From a checkpoint of a small model that answers yes/no questions on an image's attributes: encoder norm rmsnorm.
Rows from block 2 of the image encoder, named by matrix and row number. Rows with one number belong to one neuron. Each number is 128 + 24 x the weight over its row's rms, rounded and kept within 0 to 255. All counts start at 0. Numbers have three digits each. After the name is the row's rms in percent of the matrix's.
# gate: MLP gate (encoder.blocks.2.mlp.gate.weight, 384x96), inputs 0-95
# fc1: MLP up (encoder.blocks.2.mlp.fc1.weight, 384x96), inputs 0-95
# fc2: MLP down (encoder.blocks.2.mlp.fc2.weight, 96x384, transposed), outputs 0-95
gate.40 085:127147138148126161138106126139098177123142084119097125123181144110113144083126173164143133112167108114104133120166112123132141124181142160155108166154118102090136128161119105155110137109080149168132122125162103120156125127170122114126135110154141118138146103167106103098105148167148159129
gate.41 086:126137153088141137157128140155144107093148117107157095145108168129123156134157123089130087112122125152126058139132146134129119129123139139119109101100142148154138130086122091116105106103182118120157134119102198139112140110132146128091157187131132185126131159130154140143127129143158092121
gate.42 087:112105089139132139166156125130133139124129134115121156185138113120153188099128149080116128087153131111085077107146114131123136099116145107130134167110088135115150134128159099143137114138143142135144109123131088135168125111122116116165096092115173129135160152110100168184116109153100105115
gate.43 088:137097128176167157124141110118139146092155151144149158148096135125132134115089174116124123113167123104098133153143160137113099129144114136101136108117123157087149185153127154122080136116139113133153110101125151172142151141114124120130102151087113096177178165142143111090117108122135093151
gate.44 108:121099067142101148123138106107129124132129122120091159095138131129054121138138151097123125161133155104174137168170132146130133074106099123146135104082104127165104115130158160131155139099112130148113100155116128136100118129104150104134141128068130146095121152136119117151123123122072130141
gate.45 096:149135084117130128078145126127116121171144142151129095125114120142130133120110128092094131081112080086160131142146132151131154176154126141145120164117128125158111140094138121155144113142138140110119139150169189126127129064151128110123142090158141070121132094155093127147144143134098168130
gate.46 097:106116159125141159136140116131132155150125107100109118162151111126120149127097122121112121118140161119195139112089130181122133147156136121130113127098104112134077152133103150116160123164103090137161090081092187153121115141134158161146110147145136123110135132132142089153102163106099100083
gate.47 091:143141138142144114116147150134118135170138141123101118138118114093139058123108125171161116073117105125100120127155133117117112132124093123123126137175137089109142138150123128085184118108130139107170124150124120120153149147123142109126069126097098113160134124150195123079139107078117125115
gate.48 101:117165141123139131159133135107109120127134131087082154106140076128100112126088134113164138170153067150129125100101091129160143169121112107123140155130123114134101094125111152150110173092129121120116144132137119147124133097096086110138143120088100072143109180128127084116131129117095140110
gate.49 098:137120123164124119140134122077122110102134099110161145106152150204151111139134129144146115110101146161117119147123091133135124115162113139132118122142098157144151136133141181135116160129125183155122164129089102143094141100163153116171096107100143115149089137158095087159130108105099136138
gate.50 093:087146152078166128121122121152121111166097146112144145160094147166114131121097132111133158094108115193140146166107123087091147094130092088144148141127137110137156107139120113108117095144088107147110128098145128151113130119156099172125129091169105133143130109141105114121113096126085132099
gate.51 089:119144122139106115139169105115139136148111105174140134092119134129104126095099189147086117114137129201109151141092148132136127125128111157101113156163136122102128143109144147120132111131158151159076089117142162162094128106157133127117133119153108153101183095122122129133149138171122174126
gate.52 097:132139092117142113128102158128166133090158152130101132155127114113138138130099139133136110116140067161135096155116138120100089133161133141102126174091148120126161172115110124162192168166146121118131132166120154119104104105164122104131160131108141145181171141136126115099119153131105121097
gate.53 089:155154134146124121098154171123154155155153083115172118172128126152125145127158150092090109114110112120126141180129107103102143099126112093135104147154121119118105110135106119142142089080115119139117119143100105130186131109139132121151133138184150066110132099135148085110147108123135114161
gate.54 099:142120079171152128134163152144114140102111096159091148114091126152168089104104112164151138135163136094138140126134167131123088119138128140121108165162120116133108111107081129155159116090117174124125100157183162121106135116178144113109100150169131120104102101142122123122115138124145146131
gate.55 099:081136137135130122164106121169117129080092111094165152141116175122107101143083116135153172110128097118089109149100137146126104105158144145145125134137101093152164134169120141178147084129134154111145108145100095108097151136124148153159157123120126157082137107139134128139133137101158152148
gate.56 099:100117106108133140084102136176114145145116119132123125113144120140142145136079162165129139129114155137132110139137156116138129109123133126160163157095145140120105130121126179130252097117150128135120110145086107153111169140148159145126144112145153140096141155140124107100138109138112134114
gate.57 081:090125134107111117153124129129126133167109127127202103108139089113115153134127113122112136143112111158113191109132109116107109124126084134125129123125143097130146133136115103150141121092110113151118162129124120134153168154133173136172121137152143102143129090160169204079094133093117134149
gate.58 092:140149164129176119137125154126096144107122118120118144174125136124107093163132136126143156163123147123119115122101074103156123144106092085088160141088155121095104132133122075116083127101118112153121139142115112110095167168125146130147180117120104104137099112149176101141123165113103112119
gate.59 100:101121136085124099135145105147110122158139145116099128151140112170090140169136099115120130113138141154129106121144109134139125149100120110102127190158133100155121094095147124123154137117139110126157113147098160155173145139137121180122169110118099127149098149131094093150165174109102065143
gate.60 105:128146154111113087141158155103096142125127110170153142128110096113140147131156126132134074118120103126148157086121152137111129140157117170091126163160137141150193140096124138161078123148095135149086137117142129122146109120099106101138149165165140099139157144109161099139108142112160124084
gate.61 101:106140119146124174134130102093077126183121127112133094132126127114138100136138088140168141125167130118126083139131134118119137186131104127137109058119131117127102133120120085146117139171147135148124172120195130168114120114153147112139113160149153138132095144148091138114129168111144129098
gate.62 086:076104117118108117160134143145166131124138133122132109109161132100127123122134132164072117105165122093158162114112118103123121124117138136167140182116077148122130110124148139120167165153133175122132124110081135138176106164114138150143044112113147112134140126121116132125095140097102125148
gate.63 079:113140127112163116087118141138085145107119120177119135140117143108144151154127153101129131140132063155131114134116135138162113156114106096093120147171143122126111145177139084091066131162114114126159117095129176122131162138135155164169139123167114148133161084150144116144140115133132155124
gate.64 102:153078137135149120151181083105087122113129141106138164093112076108197139137125135129108142139139146138117118108106123154109133132152098114140114127153118101137144112177145160153086148146171165123113149127100141152120130146164115158130098103098132104085115112151116152117163129130102111151
gate.65 091:141119102122127159121116157164124138120107139159139132100142121144132118166115112146090136128146155109114144119115135124148159160106171179134128106156137214092100139093121145126148162112092161169114130146153111099138110134134122091151104133141166163098125136121099105158110119139078144164
gate.66 122:164133128143084104152129101135122100150156155160085166184105139121137116091130118120118121125136137128123091136096092137109081159105171083159122091147151128150159122150122127086114156139102172157128140152168102118134144124142166125138130161146152122096113116135088132113114132086118105150
gate.67 074:121094163125129107148130142106127163129143117128133126135104147112145077155158140181096146119110102098110086131136116093084141155113117173113126121153132167102127149145109116149102124118146088060130099104123155137097133101131104150122138111105138062141137142143120166115129171142112091147
gate.68 090:150110146139145146128172153161143132162114127164101098115141148167166145135075087111137095125142107111117126104137122139169130129117133143084146108130107143143104118131103112126119113094138142182138111139133137077129173132196119127172119092151110119144148102176136140127126148078125146149
gate.69 098:154141110137126161115106092117150093074136151123137155143138158143177125096147108145169158168129137115097121106106131081127126130135102116128121155116098113089092140113126136134181118134075173100109169103112090144148126087137098108134149103110114120150129140141121101143129141156126091167
gate.70 101:218149147105136155145159159127136123114129154138138134117149104141028141145118110128117085176121130135135134102127125134158111146114148113110152131177139111131158134213125087150129130118131125106129150142136129122136127108143130135153116151104122120113116129126110133138136157133084125120
gate.71 117:128138109116144125132131136126138137124156120070126134146125114116113128153144112167114134160133165147126113131112124117077112193103121153138125143159097094107173107138133160118137126134100127128128126157166126117152121160145108098133103132108132165181148147096155116146127133226153159155
gate.72 094:134192118122149145151132088087128113146080113155130147129103101105108125091124191093137101140131160117134107145097107106122123130145123162128124166108128136082122140113158116148146120153117116106107124108151119158122117114132163114139150099121156139101108099131118136126069086176083113097
gate.73 097:093174118129096139131123105158140142133146134088100192106137130125146117144074129116134140112101151098147133093113114111095114121117153151127116147074133121118144158137152138110159079113113142154071111108115138112114112138149111117130133170132155096100153070123153150096128171143125115160
gate.74 096:149128102140169125172130171135155152144115151101082120114134105104132092126088074127113126113121105127154127127099128098157146106132139146189106134151142140118130118146097103103140120108165109137125155135130122155112141142093115145067166118114153112125096185159123155103113121088121104162
gate.75 095:125105107144116131115076150135117131110119124162120125166124130109109131196100119136113129134119109100110149157110113160136153168099132148142085147175095132145126156121137129115116117154124142108135160097146131130132121124115090158103134107088093139185150170114148150181139152165132141187
gate.76 096:139161125094112119122182143183101179142157125177131118091131133136145078161092096144135148119125172137140144108138138173124149123102148157122112114128128082084172095139140103127150132122130130148128145175115172090146108150145127115150148120157130130092114125106130093107136127127148108122
gate.77 079:084119091142147093152136145121119116105102108129114158117153157121087176153088105129172179138117113118125109098104082106112120103148144116125109142140132131123127118127150091126151137127116135145099104162137092096121136139104185125113111121165149142088182132121125064161152124119140114106
gate.78 127:123084101120102158117129123117146136098097108154155120172123174121143105119094133158144160146131179192096116133109081118098116117128102198127120139092117128137132158143151095152149122161124091145118136109142102109160138147130151133105104144102108138126069130145136126164116111124146140137
gate.79 103:155096151119128093131133156110124111137123141110093156116108134141151180126153089156151129118102095150105143112135126097119107141103126125135097135081188188117109142114138149105155102076125141135127142107144085126126123173075142116129178145138123158139125161175158121134122094135120123107
gate.80 104:122134107144116090108151127139149144140149100133093091134118104168110124127126145081147078109124113137140142094122162123154098063174121140139095140143120139160185126110166091151156172148145146137158130140149152107130107164117073096119133102136112137126119153142116134126113144159122105168
gate.81 089:107109129127180131135122150134145116077123117098105169134113141139088150140134128128128155157138103160165144097134119143107158115134090147133092134168135119131144102110116119160179088134154133119161102165105156103129114132132149118118120197072159133085149110150112111112135084114122134104
gate.82 105:106166086111102106151147131146137108171108120138118104161120092133139172115110138085089088144119120134151132158141126167149157116162151200149145137136127170121129122115100101151130171135109095110152134140165137133117128153104079109119085141119115114102133098112143121160137100110145149162
gate.83 100:105166132121128122150146110130116136122128156167075142146144114105167117138137127136125147088118176136119137090147112065156079119105137103088156124110126142124090105104132119123161166101128089133141052084141144119164140143114118134148091134152144164133131142095114126125123151125109123096
gate.84 086:123205129113118121110139126106159115087159151159120128135128149118148118147145103150130151151167115129161056128118136125115133111100088113125136109145135133110093114118129133134164172105126127148084122162192162123128169123125120111115112158097135156130108141159097104114153105127118137177
fc1.40 081:120170137145117165145162124114135113160145134055083125111136141118152148088123106129116141147132124135132136100102150125107112188104153170161180111166071135116114161118138136150117132118106151113118122087113146111129150099137123139141143114126145125111131118184079156105148171115130124136
fc1.41 082:102131144106118145146130103134138079090151120050130095126150154106134133148153098088102094117132143143115115144137128124104109138126143134101139104118123119155105116093112091121122114113201141114137141083116168104125135088162109118102163172154100163166142134111162132143124153119155125138
fc1.42 090:138072154148138128088120178115144139101126148164110109106104127130104101130133116143140136147112126114158210157105163116143117132155116152116101106115142115132106124114083124094149109118143140136079149147094162127114125148096150115099159164142108135131066106100138096111100135110145146136
fc1.43 092:110122107087103114120143118120120137142116120130159131163117103135118103191127131103132125141114101164113119156147128113163125138114134131171137163135072118145131130118111102089119133128150082108123187121167071079101127094144121137119113126148149135134102094106154186134141112169164130102
fc1.44 103:098134136112155120145109139161127139110127130134101115148109121151155108094139116135131080141145102135065144079131086115120080193146135172140132166193188109108142138146141089126109132157152115147147150160116120131135143137120123168144123154147114102124168102119128119141128108156142120139
fc1.45 098:134144140117149100153124140151124121095139117108126144122127154135144121103158094130149114173140159162109094087130166163130093108116074100131084133100145112112160136159132143118135074121091097122103123132080067150116125171119126164105123156093134139106131150116155131131134150115118095168
fc1.46 090:144114118125114094124106171107174108162139110132088147114095111130123131136099117091135136133118167162111121111111088117045135104126102093135124092168125103132123101070124147110135114133130092119096163120132122133131120128087115128139129133141165134152090132136157112145171138071115107128
fc1.47 094:136126115131125113118147140103138127075133137134127148099103148137119174134126117090137079123139127132103119114147130076128127136111163110100149179128103180156128142126110096132205133113100102098163108140148123121117135135175112128139170120160139138134133146101085140109121166172122168094
fc1.48 093:142131108124113136129129117129168132181132162190136105183139167130116127161172109159099116120117110098150123124164120127143122114163116136149130103133142154099142164106151150142144117181089112135135113104138134090139118155125093124098087174146122170086129085136140132117147123147160137100
fc1.49 099:149168134131136107121114120152106120143145173173094098113105104086106108103137150098149127112140120132119134116138119123084146122100150110104118119111169131115089116131122114101151142141131146111141121156189169078148119124083126131096130147163128118108127121118169158096149104192170118096
fc1.50 094:082148194077169123123113149150118143121096141102162127149109126153117163110108103103145110116108124193126120147124097103130135110128097126106136128102139130141118124107153091136158119120109135142115144111132104161164148102176132148155081103110108118108121117121107096136117086129064129115
fc1.51 091:114105107099124156139135137110120147183161080139094106149135119128085155129147123155103147122106141075148127103132141154137087090143114160104133129140124181112159156175149143151103116139098136169090116140179132129116117096126132110134159163091158142112114144160118117143115087136125155126
fc1.52 086:171102112121118114108085112104133083088114113081097100114075117168123123142177136109140139149111113162157113112129142101120137139133142134113112096107114163136112145123159118179132058089106102135107155130158145121123135148122136132149148173134137149121104122144125173154110158111115100143
fc1.53 086:117087142104147133142122129142099076098110179151105152102125131097140097121056104151148140144151099125118118098109149145156082133127150142144139109118141128113161138122123102129082147152116136128167112137153152120092138125077127143105119114103120170097140171134101167146122152146141151090
fc1.54 100:138112080168145165148141162121121148096095120170080175154128125159152128115108146151133129161148144091119159126109155130104105095150152119099102175126103136132117113115105172159120141092134128175087113134144138139115136130140115155117084139178136126128124092124113156106103090140104136128
fc1.55 097:130132107106103162110147128105133156152173137167108117118131083129158144119170143112078090150142153100170132105145114138106146141114104118090137116143142158115118115100149117097127174125121129154085148113147160162135123117169126116082134095141136100174089156092129147132143131167085130131
fc1.56 106:118137115124117134126121121118115098139131088132117085145146140141098131116162113107123166115108158101126155136129139146125170138168132120100072087145107122112154184141155087144067131182129123140120120167143156119131104115172105096099182135140157120112146144120144148152117177141121100124
fc1.57 075:114093120142116089126097097157145151129145144139162102140122112104150128139109169156132126152091100133144104119148107073131116148120118138152116134131108137139118151141152108111102156093134113127148145099166129116131170134076207144140131104113106121124137149122131183089164148090130077138
fc1.58 096:129104142124170118103138128124150110126117126129100111139169126139160145183113134126112115157070171148094101123124111138111153092141120121161145113109096149108163160179166129157107153087135142163150114131092153111141136114145112162167118148088155094149150162125109149120137139077120115142
fc1.59 102:144090124161129136122116138111129128118118107147162126086134132072144100152104130151121146137139110080152136107088170134089139136148104151160129071147096173103125154158128111114131102128097123145073160118146128115137123141122130099127077154119160142096118149141085146143085102118158122101
fc1.60 107:118100140153147147155142093114152115131110146106082086155168159126086145106107090138136165111119155135114122143137157113145145110126169122118128105104134115099143113147131151131108070122129153086120130135173137144128131106156166128160167060136133145124103088113084142154156127090126121129
fc1.61 096:110102104136138084120096144137138096126137134116123176106148137136111165164162149164101129141103149121112143098120111138137109103130107173114139159139127103142131119133119176120120103091156096117170130112092096125167109167131073160127178144092128153089126124091127112146129097154155154144
fc1.62 083:129109110122117114096071151143068125135147093127166149075134130136156103116132118125122129114129148148159128169119161202144133150124135132139127130143083118154121095120091138109114144164083157159146116133129109144144142119166140112151129121099141125096142079126074132100107137110115127094
fc1.63 081:140121159160093118109141093119118146133106175149115147101110163135129134105129094120112131135136145158089153105147156126111139097152131101135161109090116081174130133124149127118157079136119149109112139128056144086147120120144119177117146089117114108122095089120137123114149131170090123091
fc1.64 106:140107131120176150108147104084146127097093111147119099097129130119159079129109152161119085156137140144102119146134085131098164147170135158151097078162132157150128130142151150111098126129089123135137088143131163108138149128146124124110096170122122123114117095127100138136163173154146140087
fc1.65 089:113096140193092124123097084142168104092151120121146108167088146093125140099112120122141119126113119132141122142124116126106125095145132081116134123105120046133119152127154155091130158161172119107112131096122116126097136135106129143089160129101070125157121132116150129109145162128126137104
fc1.66 120:114116144089127148119130156152093156149157090104133157138165128145109164158125099131126153151095157164143120123151107151155168095121098159139133190120092125106118138099089174092130129081113120101137124117126168137141093134118086133107108087090136144150158125126127138102116114155142129130
fc1.67 076:104104103109158105113139114126106167164131141078113157143087111137101117144145124143133174092100095122132111119107139124151096115161113129153100144145105122149172119140102122124136136111147099119083145114146137121098110134132119104108155084114087061114182130128093109132169161127121151155
fc1.68 079:153147136180114140126128149125111134142115123156191116127099162125110143144144110134158134122146176116106096122138101147102143121128129162114138070124145168136114122104134155155158171113131111128105106158157098134124141101078110121137123131144117126159120197117129105121100048142126124144
fc1.69 100:155127166126151133122128079107162134128090109116179113138129178160181128110131117123143133148140149081134134130142137070122083129156115088143134134126115118091102144126129086160200154136113150104107137106140111113133135096143098121133169098143110113169130133123111147158156115126136117114
fc1.70 098:065134141171124106119117116124119120135130107157059132139144150117223110118126131176117146104112136115160140137120121087081130117127125151108124129078124165116100123051117153098130144140115140107135118143127113110131135148137106110098120118126138114121122142159166113106131119144150133116
fc1.71 118:136106108137156134105149117116116098118133137186154142111113147132140151101069144095132142099106104109171128077115134113167129098152107128113135126131142144122106122104141129167106093111155132114151153124068140145117137090084153131109143070136127095119126141151124149135103105072117096098
fc1.72 096:144147099132121099148138112152103142172121117158127139100138116153152136130122126140106145155133112107060145138110136125138122140154136169151134185135163109127137134145168077152104128139130137140134124107138090098149152098155134129097158142120131117106069093108105138195180129124142087118
fc1.73 094:087162117114116153118114091163126142117150132092104159107140152164119072115072158118156146121093087128097161113105097139102101148137168131135123138086145174163135143144132132117156086125116118150080103090121165114130119132117133132126137143124131091132125128150146162114126178111114097134
fc1.74 084:117143137149121081084123122117121129184122133193081115122155147112099157131133084152112104143118149100092152122137108116099128140148102140111140122137127114130157130115093101145147081151122122110149114096109154144126119143152154125137144133136110114127102090164072153155141168128146192109
fc1.75 093:122155119111123114152177083123129140123144156097131141099164122122161110073146126095166126133135121136136133098119124104095119123113147102114160120075178130092142099135127099120155137138140103106111124181125124108127117113126157076129122141159151086078112105127101133106110137083148112081
fc1.76 087:111100136129157100096100140144125113102095114057107149153130140143102178068115131110133123139156133123149128152129133108112082124106108128132153142117129172139103145109159115081062117136117132107142129105117110165096159096120136096120138112093142142135101131171152148173150113132125144135
fc1.77 079:155124147154103160150177143132157100116134129171111115141091082138153095120103112137076106125105144145134163157162170107118112132112121166155117166140129095152102102147138163114148127146103140123137145128128151142142122131099130140154119103159112148147108177110150202095113111133159129142
fc1.78 133:140190140145133101121098165126169115137142123083127171067139123152108143120166096135115110117118103076157125131136129150136134107109114089141108130173107142124119086116093134116102136102099149103146129140143160138102145103115148133168121117139103143132150123109100137114162183125123155078
fc1.79 106:113116132110126101159136114136149095124110111114116107143149148095115160126165109158150131103101078153125086146125140128125101145153123135135125118078175177124128163094138161098115132075120150154121118097149064141144139118093108126099174132121143132115136100157132078150121095137109135160
fc1.80 096:080158117145113112112123114151126121145126106113138094211103135113118157154126128101139095128118143146125143139101148118142130056158082109158122110157135128132153143113156147111138168145136168139163162148145147128122112126111081079137134089107115184118131107134100150130118128151124103137
fc1.81 088:161120137112119127184141124124128150132174151133157101118154130150144146102141160129134124094151166117115121158127147090144118117158099105113146107096085173127149105115123094117094171142130121136126143113149084091139132131126123100195130080144124139161075173132142118130128165141106111152
fc1.82 120:120136096140105145132125181122127135148111097118127110162152105136163186158175128113099145129076129141154155104125142150137144099142154122145125105120107147144102141148126131101141167153129097096155152096149170132111141179116113150118140136122116162182140101166162159133174147132152125146
fc1.83 092:110106154097193139138115123128124148130151105199150145120116122083140078140128127139093123108143108093163130103129129140200094080113139130105144118123125139141088112133129105159129111082134137108141131124109142099126137098120158120096095142134130142102101141137125177125146131127161104091
fc1.84 087:133203128117106136091119123117139124113140147166097128141155101107138141126155093135144148089179105128125062138111152112106144136093130145111137101153120130122113163079098109109174151109119134114119132174191159101143134141119161108124096156123105147142112134154103109108140110137130142117
fc2.40 080:115165119106093172164111122109137140118136122147138130125124136135152094139093142149132108101145151169092151177091154124156130169144163149149118129152168147111140122116109139115105124096112138137160103105128141116171123208082101139177143109130117131124166150143136119161139127155110161145
fc2.41 091:164114139161141081115151149100146148154158114122137107135121135152151106159151150135117153144079114117134156129138125101100130149135132107142086191156091132166165066126173156152132113141091140128118093158135150160132097117093144158158141129159114141155146137149128161123119117154138140155
fc2.42 093:085141173124097118114105159132117121101095162137131122164088135131124164140139145137134135090136082174097123137148153121122124131171137089093120123133117105133125153140143095111129139073116139147173114102104110135081143154123162077156144101109147103142129172121154146121108118160095132156
fc2.43 081:138149096131123118143164109144184137141163144141118103142121124133161154134139116204185110141163164160124133115095125141127119134091148148145093119085108172168132079144108099124152106158108157132112123101132115115101135129099128135130122139116096128146146115094136108095147110076149138125
fc2.44 103:139138159151145121120099075112140154116109143082135088145160114114177122119151124114108112161101165066125135132123118131104146158165092142095097160126132124141140085130134137087140126139139137103096131095177147130152091137113122130106144132160144118183156090123095106132131148115123134164
fc2.45 095:106103144128085155114125144130107121092193124115108134113114126106120147130075106093135166092123116151096091122139138127123130151120125134130149134097160093111153119163121160089133110168086092087121144144174119120112150140126140129163153149128150090138135077113085132132135149112151084143
fc2.46 084:120112155082138124121142127131137133161171093134143143142135137106109160148098096156118140161135135140130128166103122111096098093102146164131140102103086135092116115133106130126097143213180118116118143134135129085102135128141121161103149110163129119097062144159110141123120147143132149143
fc2.47 092:080112153165133196135145122098159124085109140158096124140104143125110143132118115123135134133159162173099126111159162157113107127115131153105114094106087136133139163129146161090127173124131115130121128126147121097116100127095153082123128139151110124136106113072128125148069147121172136137
fc2.48 100:107105124149141115115153160130167090098110098099114124119091135140123153096086139131142125117128124119111133165113095139136125148086139102133154148133133161118105126129156131103118143133127127143124097126122111164141147178093117070175098126148171114069070109119109147162152119120124182143
fc2.49 090:124167126081066102095159106124107103103111094099142090107128124079118128125116147121116127110108156134154122148121107139105124124161138159149120124134117141129143121105115136106094165119119076167135110079156150115137093115112137163138101103095146093141166166104131113152124077117097145132
fc2.50 098:132114134152146195109105114128134136142112109094118141094117129091175106111134167098122133126132154140132121097104153179113124132124121145115113139115115094121086139110128166142076105137127112153154180165135130117121076112123114158145106135116136102122153166175098159130069115144138136152
fc2.51 085:158145130130098140135118092142108112169125113150107088124128132160110152127132110123157079111110159102092144097146139106094155147169161170115146131106136147118143138082133116098149171155135114098139151146139129109084165136116133105074133114149146127139117139096129183099141143151111139072
fc2.52 083:150134113130111121132164161101127148113137122087111110116124196151156133184123101107148105115142075145137140127099132132087127140099113142150112142094151157125110098150130121139171152129110118099104104138115150125107131145074160135178139108158110139179137111107105111137101079135126088129
fc2.53 092:143142124109097170148142152101112124139156134121124118152143122136147116098096139137094151111125182143145121126113088112165099134087125141143194118107153173156123135149118125118113126140095127138132073129163136175157156131106108092189136104138123137152160162129142096117151132125162086122
fc2.54 106:158082142146132091097108135109162135159152094107116122136146136156125117149108165106135136143110103145089154194151139116167134137138132126121162140168175110146114189121094133117134118122122141080155136136124114155172162115143153151154161126095122179127155144123158133149096142130114127134
fc2.55 079:152119075120149132135137131132110155118167128149134143135107145149118105148097118133152107168142110153140133138146112143110122083118069092100107059113160133178122118124143125119113156110090121076144104146155146130157170113136133120140137132113123143085086139090142126186122142115120100150
fc2.56 102:144075116118169132062131159126081142115135103100130095157155131140133138102132121134128076147129132158100135120154120118113157132118126165139093124129191138131117138155190140132132099123149119090092161121138140156140131120114118083166156123106159118135105137129130134116148138096094107174
fc2.57 076:128139144117136147129103144138099088138167091131152128162126115090102113122167138160120089099135137103144095103126068100114100072124123140081125151124114132120127135115122110158121122094114176122103111129114108113165158088140092099121087116157098119097117093113138088106078132120123122132
fc2.58 092:146171092087135135154123137096161110152117150143114170126134107138152115090142095132125082145132125125117110102121112112174098105120097103106161084150136149125110101137091145148117087118120138184119103103106134155126129097108157192135116125123113134114177169126115133116083128110153134134
fc2.59 100:121137105131115097094189145158131092129112085112147119108116143085138146176157083163165103106121166130134161131143150145110132151107135150152139125103148123118137133117168155142131140123158106197152122139145089145106104139095114156122201110129143111150134111127129121105134102125138127147
fc2.60 104:115120135133141107124145143133152143122089145087134149118137129112146111102148105155155116142101141139144113149097112109121096146163142144132209127117109135155178092087171115123082141162107117113133098151134162094167145137148157164171161152106121147153151110096100150139138149160124115112
fc2.61 111:090135109162141133125143116150147159126151104153136112146130147142103112124168143125160119127131137211134148145132114162116116144143133130110125098159145153103155147150103154158134166088146116156154093161110124071123136100121121074166128170161099133171138141149114134138116096109146119161
fc2.62 075:113163083119114144120122110112131133144167103145112120139149092123100109090181075098130123131110121104130094092085128105114124129105145128131110113135139138110130123143143131153139132135144167143083095141117102128127153128117145136124095119120044171164131089121116113142141114066086118142
fc2.63 070:099120146097123088102112128076116148124104121098089131134102177133120097129120120122106111186085079133103173158094139135123103136149089097140140166119141152101117076139094155124153126102154106137171136147127165130103134130113129131120123088140155125126113148128170124110098126120136099152
fc2.64 103:114139137101133105105101144132088092088124118119140141136132114116117134147143091124151128082121134147156149139184101133142095110124163051138119128131130096117146199134147141109147143120142111114155128152092126131135089131153162120131151068120096170156129104146102146136118121154143164147
fc2.65 084:141196152139138128137076143182112095092105124158142123141170125109155152159141096159160100155139129135116061120114146107153146127134146092122130110098100102147094136150104129124129144151139088107093134153126114133127152099125138121133127089133128136132058097127116106100123129105143123128
fc2.66 136:124103130127122145162134130143151122150188140089155150136140110140134140156168099105110141076095117125111143117103096161149093148094117130139132111204159158104117131119155105156149107117116148169121120105095115105084143098080160117121133113150154144113110133145094120103117115123114129166
fc2.67 071:116167159134102159134143131172135103164096089107090108138160110121131120073133137112161089133122133141140088151167090099120158158124149163121151124087098142160129151169096139135130140125096126133114107104127132162112166157093109139100102096115140150149152097108156129137137114134111172126
fc2.68 072:113075144135119129131114125106128126163148182130126131120112121153143137117137124148102139114147139088070128125117110152097177115131134149093107162130129111133147138116162129141159142158148139107132132102158101137131149106096136090176132182145093113093120128052164149171156137125119155123
fc2.69 085:127156128158135083140108104155121143098087095145127150145123122162134125145111122167174139146148108149166126085132144089117121144135135132141160138144114174159123125135110157114174141134147137133077145144147092128101157115096075164130125099117096147164137105157146131080098114158140160112
fc2.70 146:111128173128128129115154157154117112146154175143118157147111097163139140127129144086115127087130152113109131164111102155095121113118150148101089105107052108146104137144166115146140149118153117102136164114108107108091057127131107112145132141146110141168107124096168118122103125151117116140
fc2.71 114:150131151129101109123170092144144107086080126070133153112149115089146159109110168113113138133134147138145104152107083139084156130131123125170116112071094143149126145132116108132141135167133145117102135154100087106125129110163129116120170152135133157101123151172124142138139130070135132104
fc2.72 098:167127110142145158163136144132152142122141139126125147144147095158154118146097136160158165161135116136121156108117159108095133137115139106137171113139139140165152095115156158155140146137176128134144108142084167125130149103146167117152150144140085101105179149136103173120138155166109073154
fc2.73 087:152124125084109109153130150072141153124113151121085112115101102157112108095125143090138061132092095101137113082168107128143129154117122100118143127128101157171149119120125110144121105082101108120114097156096124165129100104071144105156131144126138106096135113115132095144112126101142127124
fc2.74 086:136110134142104184121165111142147100099140101169101131131088100121112141114089119113154085112121111144144078160170124145136126113113153155103118136115110084135111079102104115124135128094114131145102118109108149100086102117083101156103102133131103127117115132086162128140134127173139141084
fc2.75 098:129107090171135184137128096164113146122135128113141182150095117143151118142144114132079136081130106166141105117158130106101119129121115171117118167143159107141121154104103141146098106152161137080074137091104109127133142138126110130135136104149154110126131155124144133177138117185145146122
fc2.76 078:114130123159148120117101094122121152143128092142121101136132084134086077115169110074121130149119109138112100159128143126098082135106133160135153133157123132119146141123127133125114079148133131095138123186133176097157161147136120113101143115161122158109064157165135099153130155101116120108
fc2.77 070:127146107081076145111108148127094111112110132149161162160112140149141151149142174117130103140129084152076143133149122109142157138163111119114126094122108105150163158140103147100099143097122094115137121145149123148158133142128128123160152126135157122072127131104155125161084163180092119116
fc2.78 129:117093085132177113130127099159149112134139123059080135144133123101176125115168129138097145128136117152131145117082112189137168132121076119150160124148109120146141090133130112132173163141095130127138125140154088131096165159116101128168135105127142125123157139109119100129114130125109116146
fc2.79 103:141147163115110101124109127099098120140068117109163145134158147125119144144128111126091129140100125141175091142127105112122152095113141149103117092133176152100105124129142130136145176097145096152142108124141157142126105100153119202136116105125138145155148150103130146140138105192155171130
fc2.80 103:138161114158098138129150138123110106168093076156163084146116123108114112136113146154138092120147176137156125120147105132136132150098082154106175100132132132120136118127097117100113114151100111114145098057134160126149143158168103115110146148112121083097118102154136163133117135133161134105
fc2.81 083:128126122126171129139143140128137147160157126142113086143123151109117108168141088125151168146145145148156148177065101154135119156114128104061146098095116090107132184142144136133111120128130123155158160107172082120139146153133132097130108134116112138133158136131153158170115142122158131150
fc2.82 108:120149189124113121116118127104093140138129123147147127114116186076096098154150120093113105153152119133162078135117154169159166126166146125115097119141126115114128139158128165074078103142123104151146115096128141138123131118143122175147116128127071120127121079130151127139108138121123159120
fc2.83 094:122156117106130071131136136114124137153167147147135110117103157161098159145164097096126139092094131123122171117128144111115161130137105143152118135152164127091179134125138123170162070109142067138162120154159097154140150112162151127126147145167122161146161131159143132129131140111134123157
fc2.84 094:144130107162153108122127131169109145135157100157145118131141136117146123126158136118105072108128137116131179124175116145086131137147121128135148142114161169118095108112084093107113119104100146135123147096089124149085150078115186110105097105146104117121127148152081163148106116096138113150